config.toml
arch = "unet"
model = "image colorization model"
dataset = "abstract colour fields from 500 small random pattern networks"
train_examples = 50862
image_size = 32
crop_scale_min = 1
horizontal_flip = false
translate = 0.06
rotation_deg = 10
task = "colorization"
loss = "l1"
norm = "batchnorm"
hidden_act = "relu"
widths = [64, 128, 256]
blocks_per_level = 2
block = "basic"
dropout = 0.1
attention = false
upsampling = "nearest_conv"
init = "trunc_normal_002"
residual_init = "none"
optimizer = "soap"
beta2 = 0.95
learning_rate = 0.0023
beta1 = 0.95
shampoo_beta = 0.95
eps = 1e-08
precondition_frequency = 50
max_precond_dim = 1024
merge_dims = false
one_sided = false
adamw_lr_other_params = 0.00091
max_steps = 16500
batch_size = 64
epochs = 20.8
lr_schedule = "cosine"
final_lr_fraction = 0.01
warmup_steps = 3300
weight_decay = 0.08
adamw_weight_decay_other_params = 0.01
Rows from block 4 of a small image colorization model, named by matrix and row number. Rows with one number belong to one channel. Each number is 500 + 25 x the weight over its row's rms, rounded and kept within 0 to 999. All counts start at 0. Numbers have three digits each. After the name is the row's rms in percent of the matrix's.
After each channel's rows are labels from the 100 images, of 14976, where the channel reaches its highest value: "responds to" is what is common among them. Only what is clearly more common there than usual is listed. The data: abstract colour fields from 500 small random pattern networks. In brackets: how many of the 100.
# convs0: first 3x3 conv (model.mid.0.convs.0.weight, 256x256x3x3, each kernel summed), inputs 0-85
# convs1: second 3x3 conv (model.mid.0.convs.1.weight, 256x256x3x3, transposed, each kernel summed), outputs 0-85

convs0.42 101:500529488513518448513481494499535536479526453464508511543494487514499513463477514507527499493567550510498496534511497507498529498539498507498482508515479479519501509532505512496529512448504501491469477474528478462512490502487517513481486505502553542507491512
convs1.42 097:461520462542513514533487485474562533522533534503485469512484479491524516484516480543490473553455488525489472474510494488509502536500494488521513488488487500478529471519512520532505491520517490512521528491519514507514511479505526502504476513440536546516489465
responds to: fine detail (57)

convs0.88 101:533503485484514522520546510521525463469506499535505510485482484471501499492512491482528526479503486514520448547488552505498495509466500474522540529519523467469525531497524509477469486470498529507524516552509483520476479518517497435504503519496483468530530487
convs1.88 107:485478504515501493488484568505524523519508485491465488511537507532469464524461510553530527541509496496508520517519531485474477505537487509511520526459486499487538473516479461490519520501580497465512499486480486538512473449487492485502502534469532506535499477
responds to: dark (29)

convs0.224 117:506575491537525509521502535525483505500475545488483492503507491474477534496473578483504486498515500504478507469480520498462488528483517491554510483477465546494538487535543486533488465495483511501504502489487473492524454480514508533469488485476492543497466536
convs1.224 105:522514443534519512511478459492530479538492516576519502508490483510472465537481515474508489476494474482509555512497461485521463502511515446484536522534509483501459463521500455539509520498491492509496451510495467494438457479520475478495517503534492528503513512
responds to: mostly blue (44)

convs0.44 107:483466500471468516511529480496508519484510504528473479490504497487522487510491497530549524481520545530481516518487522485507494484500523502491506523501490462501537522501540451500525478473513517520479517503485482541478480507545503471513500499476474484504480510
convs1.44 104:537451528489514494498536502424487481481502511480479472460467524513460505504457461490514506504500489443499550514503520472491529540502479512505498458478481530457478452478523506474469479494471509488490471531497477469478488476557473494493500471512487466516542474
responds to: fine detail (47)

convs0.208 095:528497522535498528537549537511515543504503480501505516511489533501530502577495493497550513480518523473506498479510468489514506491462488489512474499486485517446498527497526485507475496466539470522515498543513445539484446547509526469507491489522492477514475503
convs1.208 091:477509477478500528484522536444436504546548547506488472510499483471492538529532492480480494528486532515485531475523504509481514519517480498517559492475485525531497503519522518479446516514506441477473488525519486516482445506488531534515512504516466471457549459
responds to: bright (25)

convs0.201 098:554485491459514528467479516468482559523515554519518505505482521522499518508480483494535515485515519532514476517474487533484526500457473517518533430478474573513488486457469485511474470472483477505486505512550482480477494459525493518500510517476501475483508494
convs1.201 098:498489490484561479488455465542475505463503541494463527514517498504509482462517481515513466474525474489473487528463501468545543510487488444512497508473501487502494540489513527544515489500488520501471519469464492493489480533501501472530452487542466501470485523
responds to: bright (30); dark (26)

convs0.102 101:527502495503514514495519525533472524475482503501468492504557472448487544521512498503512535493510529521525522567456514480532454526454502470516496570504516517501490499508496484551487503495491463514481517505497478527499471529536491533522466486483486504521491544
convs1.102 102:464533505514485491527509483497544526500518507508502486513558483528481475513483494485496481467458494482503512513485509488485539551505488535491502513451499474507505476502483506451474481506487493480516517477484520529513519524473498520485482527469501522456565512
responds to: mostly blue (35)

convs0.209 105:506479530490547527487451510478535535437456527554448486503479481463516483465488478461496484432476472498479485512514504522480488504515484487510492495459483494510535486496520491490552515499489519490517531526479520491488492456505578568488501502480504505510478478
convs1.209 100:526471445453535479511477508535511480487464507531501534567499439516473525486518533426495504489480507507501533538471504458517505487499505489472451488512502505535456519529508510521503491527480509488564529495463488477485479480475479469493472490509440480469481513
responds to: smooth (47); bright (41)

convs0.104 103:453505510479472546529492499457509482488508466505450532484496503487504522478486478513483512522476553515518489504502516515498501513495539524480445507585535489530506534485494466475496484474512484478499502480503511515514467448483495485510487550513527492558539495
convs1.104 103:523517491481452475520464514528454484485490482536497454466562524493492517496541506487501516554503534530496517529477523478499471456505509460534536552500552541467494523481487494464497516483469468522504506533521481482529471459474500469467487435522491491492543498
responds to: mostly blue (36); dark (35)

convs0.215 108:524465502500476485504518480512518516512494475506487540502501499466494495467488486458489483517505518474493506552480481468526509533512498505470530494472495530478465494530472436527506498479499520480552459512448528496518486483480459491492505497502489500500558477
convs1.215 107:474515498510504477511474477516531491533453520497500536506507464520497498506493506488504501447480538522490541542521489513517475492495533490501527512476479468555475497481500499478509522512507498495508487515500557489492503499496518528475522515474546488478452504
responds to: mostly blue (40)

convs0.166 104:519500445534480498494499506538462477521578488498448526503476473535551519539493494452552538473491488525514510534515518519503491506499458485539542489505485513489517496488505491513458493475506493477489536541491523486499500519471473470522509455483501524490523501
convs1.166 111:530529475526555548510499497465508491516502523518508478440489496516496487486455492522529495506524479463518484499516512489550498487511502529518546491528517483516512537500519486501527554500507506536531491478446481474462483458497502486495496470546552576525473513
responds to: mostly blue (36); dark (28)

convs0.121 108:520466555484519522607520526486442505502472475487506569502508507504492503520494490497497493528469471482507495514470486514497481477479494499475481459497465487441463555506465511538491486514459486489453477511505517505476491487492506499508510483505498500498508530
convs1.121 108:505512472446454525559539505527459501471489494488495508480487487460537549461533469540500519467474525478490552516497483515494517466484493514465479499514514499514514524521536455523525532500509449544503504519498499489539490489498480520573511471508497474525508510
responds to: mostly red (38)

convs0.217 094:504560490544457481479459516526440514505500534493479524443511488497530483486515541496494475496493481521515480512491488457523509486510494488572519462498551488493530494492490457525489490494498526483487521485525462507477492512511511497474479471508515459470504528
convs1.217 097:455460483498495515529505523510501501465483471528505534478495517500494479533451498515479515481492502527539547460494496538525531517485494489500532517540454536473492501507488504447500485472487500496485505530470501493544441507486530484492473499515453484549470487
responds to: dark (27)

convs0.82 103:531485554557515484506489522543475539507500505506514540473485523476499510513525492479514531464504536504551512510492483477463523486452464495509487495499513515470471509518519528484474518506498494496495458475534481493469463485502480530551501505463465490512476497
convs1.82 101:463473503475521475468494518465502515470474522558528523489510496512444524516494516466475456487526524511500509494501484457525511470481480478512505477535525512502491491501537517529478497509485479506526501487495467491519482521504525492504455517531437474498489512
responds to: mostly red (32); bright (29)

convs0.171 106:504447487503515518507495495542462512467530566484493511480511491488480513499504479488492513486486511577509514522505477489556521497490511501478502571494466518505519454520483484501533521511531473467487517453461514529479512498500534489490486485464513521459515487
convs1.171 116:507517504467449464492537513536462495515531513551489495478498545482494494513496471501530486493453521546517464501461530461525494549517536517498498530482434492529462482502517501484510536500496497531509454488509525466512509482474522484478486489504491532567528487
responds to: mostly blue (31)

convs0.96 104:543441489508499485546469498515527524517455544508527485506480509511530495475463517482542497522540535468489479492524499474541491509534453483475518509509494498475513531508512487479527488492499498470542452475485497527522498473476526512489467497480491522507507472
convs1.96 112:498513542522504480484492505493532508524508546532496483501560486473510486537490488474527510479494477537458527503488513484514502482436503479486462469503529480522521502466517518495492479485459481491499527490494468459447482514486522522517491491508519482489492441
responds to: mostly blue (35)

convs0.194 101:508492448519457499549518526555494504534469508452496463516479520450536462502538507524461480505526470527500512549513519484516483491483533494503479506445496520531502478549514488504502518468493533479473530482523480511513477500477510503504510494492508486524531502
convs1.194 103:469474511527488520504506472494498470477504503473485521505491523544506524449538494525464507503443505511477492515501499510561527485492489545477498459482480528507472489502505510517468498446458462490499507456482555513542518504495476484516450509485488480553530538
responds to: dark (26)

convs0.3 098:503477532516512516492480495451509487493496544497530522510506454494502506543455487464510468511493481477521537541493521528502522525485544513490507473475517505554474541499443509490516476514457537490515514488507473495515506512465504483496514534492497517490524526
convs1.3 098:492433487470500545465503522503503516509482536526506505498514459464497489515482514479496502483521489476454497506502511495506521468463529491486499473500453488498495518477527571496495501485525529493530499490505518533467535512530484505496478475495481482517491502
responds to: fine detail (36)

convs0.36 104:502544468523557530527498484502533519497517506502513523470516472526496514530512510490493480531476485487524476486494496517529482494530488515475518474495486516578482501479457493483500499456450490524523518474492479483501516473488441463501484536479490490533510500
convs1.36 095:516493503448526537524532507513504498489493527534465490512505520505537493466469488510506501465508482494447509513505487492526526489436464471489495531478487530560487498508488498501483483496517490496523493466489498481476493495521493489552500474510498447515517476
responds to: mostly blue (40)

convs0.111 100:484524509519504487506513512501484509454498492472538466507550469458467554503519531487489474556471476520497521497508469551454481516527480527516485491528468518520503519544524500512531542464456418509454520483492490487482503484439469512506495484521529499498542503
convs1.111 098:496487524499533521522496546501542509467495500453509529477461526491560495487533526503533470469474528466486471539502511545511497470546529508481510531510539500482511514554475472515444489493480520519507510502503547536520529471513515498495533500517448506448481500
responds to: bright (25)

convs0.160 096:498508495499527477513478536474430508460546516466501491508495513475555494435501476508526466501503488508490493504486546463495516487479487532476556471503516520489548543490474507498507527491486510511474486483506484463499486539502469519588501502497492499521517500
convs1.160 103:469491533507556484493501498529497538522517480500488527494504481537517546468482479504515474532484495493506475492480453468494501485511498517506487525488460507507509509460486459532484508532501524486523496494502504470503519512507504468499490512508512539523475490
responds to: bright (36)

convs0.131 107:498487526504474468525542544482484481540542501489464554510472494558492552534509458479510473455498520507441492506458502462494510529509521484478496477501476521511545467481503441515530452520522529539532475542477523477484480464492507506533475518554506465483491503
convs1.131 101:488552544537497508512515545499460499497471485481529508489468475502492500520531516536505533537507509513486481515506518485502487487529531478513503506457558479484523523494441459461562492493519519519514477501553513497511452492531494493483548502561483490429473490
responds to: mostly red (28)

convs0.69 107:519577477513550493516470505527516498496499446495523519477511486468458474507516490499539479480517458539484495484469493561475469525495503456496489539461483517502532504502496490548500513494553516508487502482516502485465505484496479530488512469540520566501527510
convs1.69 105:499557502559514481488530503457519492527520518519506523517493480494487513493487504497486489505518513465515472459510515468475435471488505517510491456514467476536493500503534520496557520522493503515499504488483539471460476481458498491517517538556583525522469475
responds to: mostly blue (36)

convs0.249 104:483524511514495483540520472514566521490491509500509514492502470457509500498472519487513489537495518526510468580480549520480474515483500475508548497438512482469521492525488516500476478460494458497518492479481510521532502467511486507486462493502523473526554508
convs1.249 109:519512516514504494510483499505487484505515489469491504483554514483539494533496565473495492527486505534480439492511528476506507474513493491521519529483504529491519524509511513487516534514464496484499467488529522548492510479514501479489463484474510550527523492
responds to: dark (36)

convs0.168 099:439510492518540459461522548462494513553535476515491523515534485484475531545485522531490500478472471476469476542462510464459517501489500453539507466490533495482522482497480441532490531512503510538498476505519487472493523512562492529531511490494499471507515483
convs1.168 104:517503497511526554490492506493484505490522461480530515524470506475546506461505477518494509519523466497485520444497525511541528521505503475528506475484517506484504504491479546502459494510551509508466489474539472472510469529516473511483514507511487491529474495
responds to: dark (46); smooth (33)

convs0.167 099:465542512491485519501511517506545474478513514522508456478479512490482520526507516500496484478479464479472575493565497551510487540462488527475506526486534500496461498483510509486510518479492529475439455478537505470542515517457490500555504443482541487513484482
convs1.167 105:550495483470458475502489496532520459497491511512553494487478511517504485486452493513497495504466537519503477452505464485482554506542494518502524476524495531495525505525537530484518532464469488485527510476510503561521512516477506555473489505511496512431457498
responds to: smooth (30)

convs0.146 105:554534492465472485522449476510577492487492526502478458500472516474524539494515480495492469492463526451503513488525493506476450530533510486468503541497488508443476481521504539510506537489505475471467522512465514492496478503437534538502487497479539465503496499
convs1.146 111:510485479485470486465490479471577471517542498492493490479512496498480471526531486478486489533507530528500507476539500505493520472483479478489498519515472477465482512484527504484535511521478489556507492491490480513532489520493554529475498494457531464467502515
responds to: smooth (51); mostly blue (48)

convs0.97 101:534483508501544472563501483505507507519475534516516528467492494481564512475455500491509574527500495548494492541499479512519524549491500483512516521536499546453497502522445514490478516484531520487536477538474511472488498484465483494428504497473494468544489470
convs1.97 098:492468484498515461514527468520475507552484501534483522446548499501508509479460485464509500542537494503465480541526545467515497492492548520488487510485449504495501470497510454498483464489457432473477462445508505513480480507506515527515463539483480516518520496
responds to: mostly blue (47); dark (37)

convs0.190 099:521482499503487517525471484497509489502474495551492552499483505499500491447491499529486514482510542494499530467485532509529548494490580531502515504507518540524520448511520492485512505494474529513482548513490545535502514496496469502517515508510524530459502521
convs1.190 104:481500495529502500514476475516513517504518530481531506474506479504493467507509470492499497522513537520454482506519455467487530482494483485489491524486478495496469444493529515546464433552519483453536502498533501486514492506496479454469477519514484538482479482
responds to: fine detail (44)

convs0.174 096:502508502511503515475498487507464510489493529490505498460537496491521518489507478517506531516463528510506470529485496523454454495481507454445513507522444542506517489483471521467451487499482481492490516478515501523476489516528519543484539529455518497473496498
convs1.174 093:498503506524462494517502479516519485483473468528490491464514559488447520523504497484514479497523528510526479507482559553518539521475462505527501513540497459465467518510484520519505505510509478491527507534535478480518496481520483509495441491505504474507512528
responds to: bright (28)

convs0.198 100:490470527471514482512479552464500515484502545479537507511489492499483531519549515527530501465498480515520510484527506537544465513494496495529455511529490508505484515556493536513542540476526547470457534500488520514518559502495553500509512475465560475461506487
convs1.198 097:461538502508483521503516485462515471496520505539495496491487539491528475499452498493494507521462539530485509477461533515514522490524520515493542491515488499497571533524512499497498526524503490485479515543536535515491493460460501539532493537524484473539506497
responds to: smooth (47); mostly blue (35)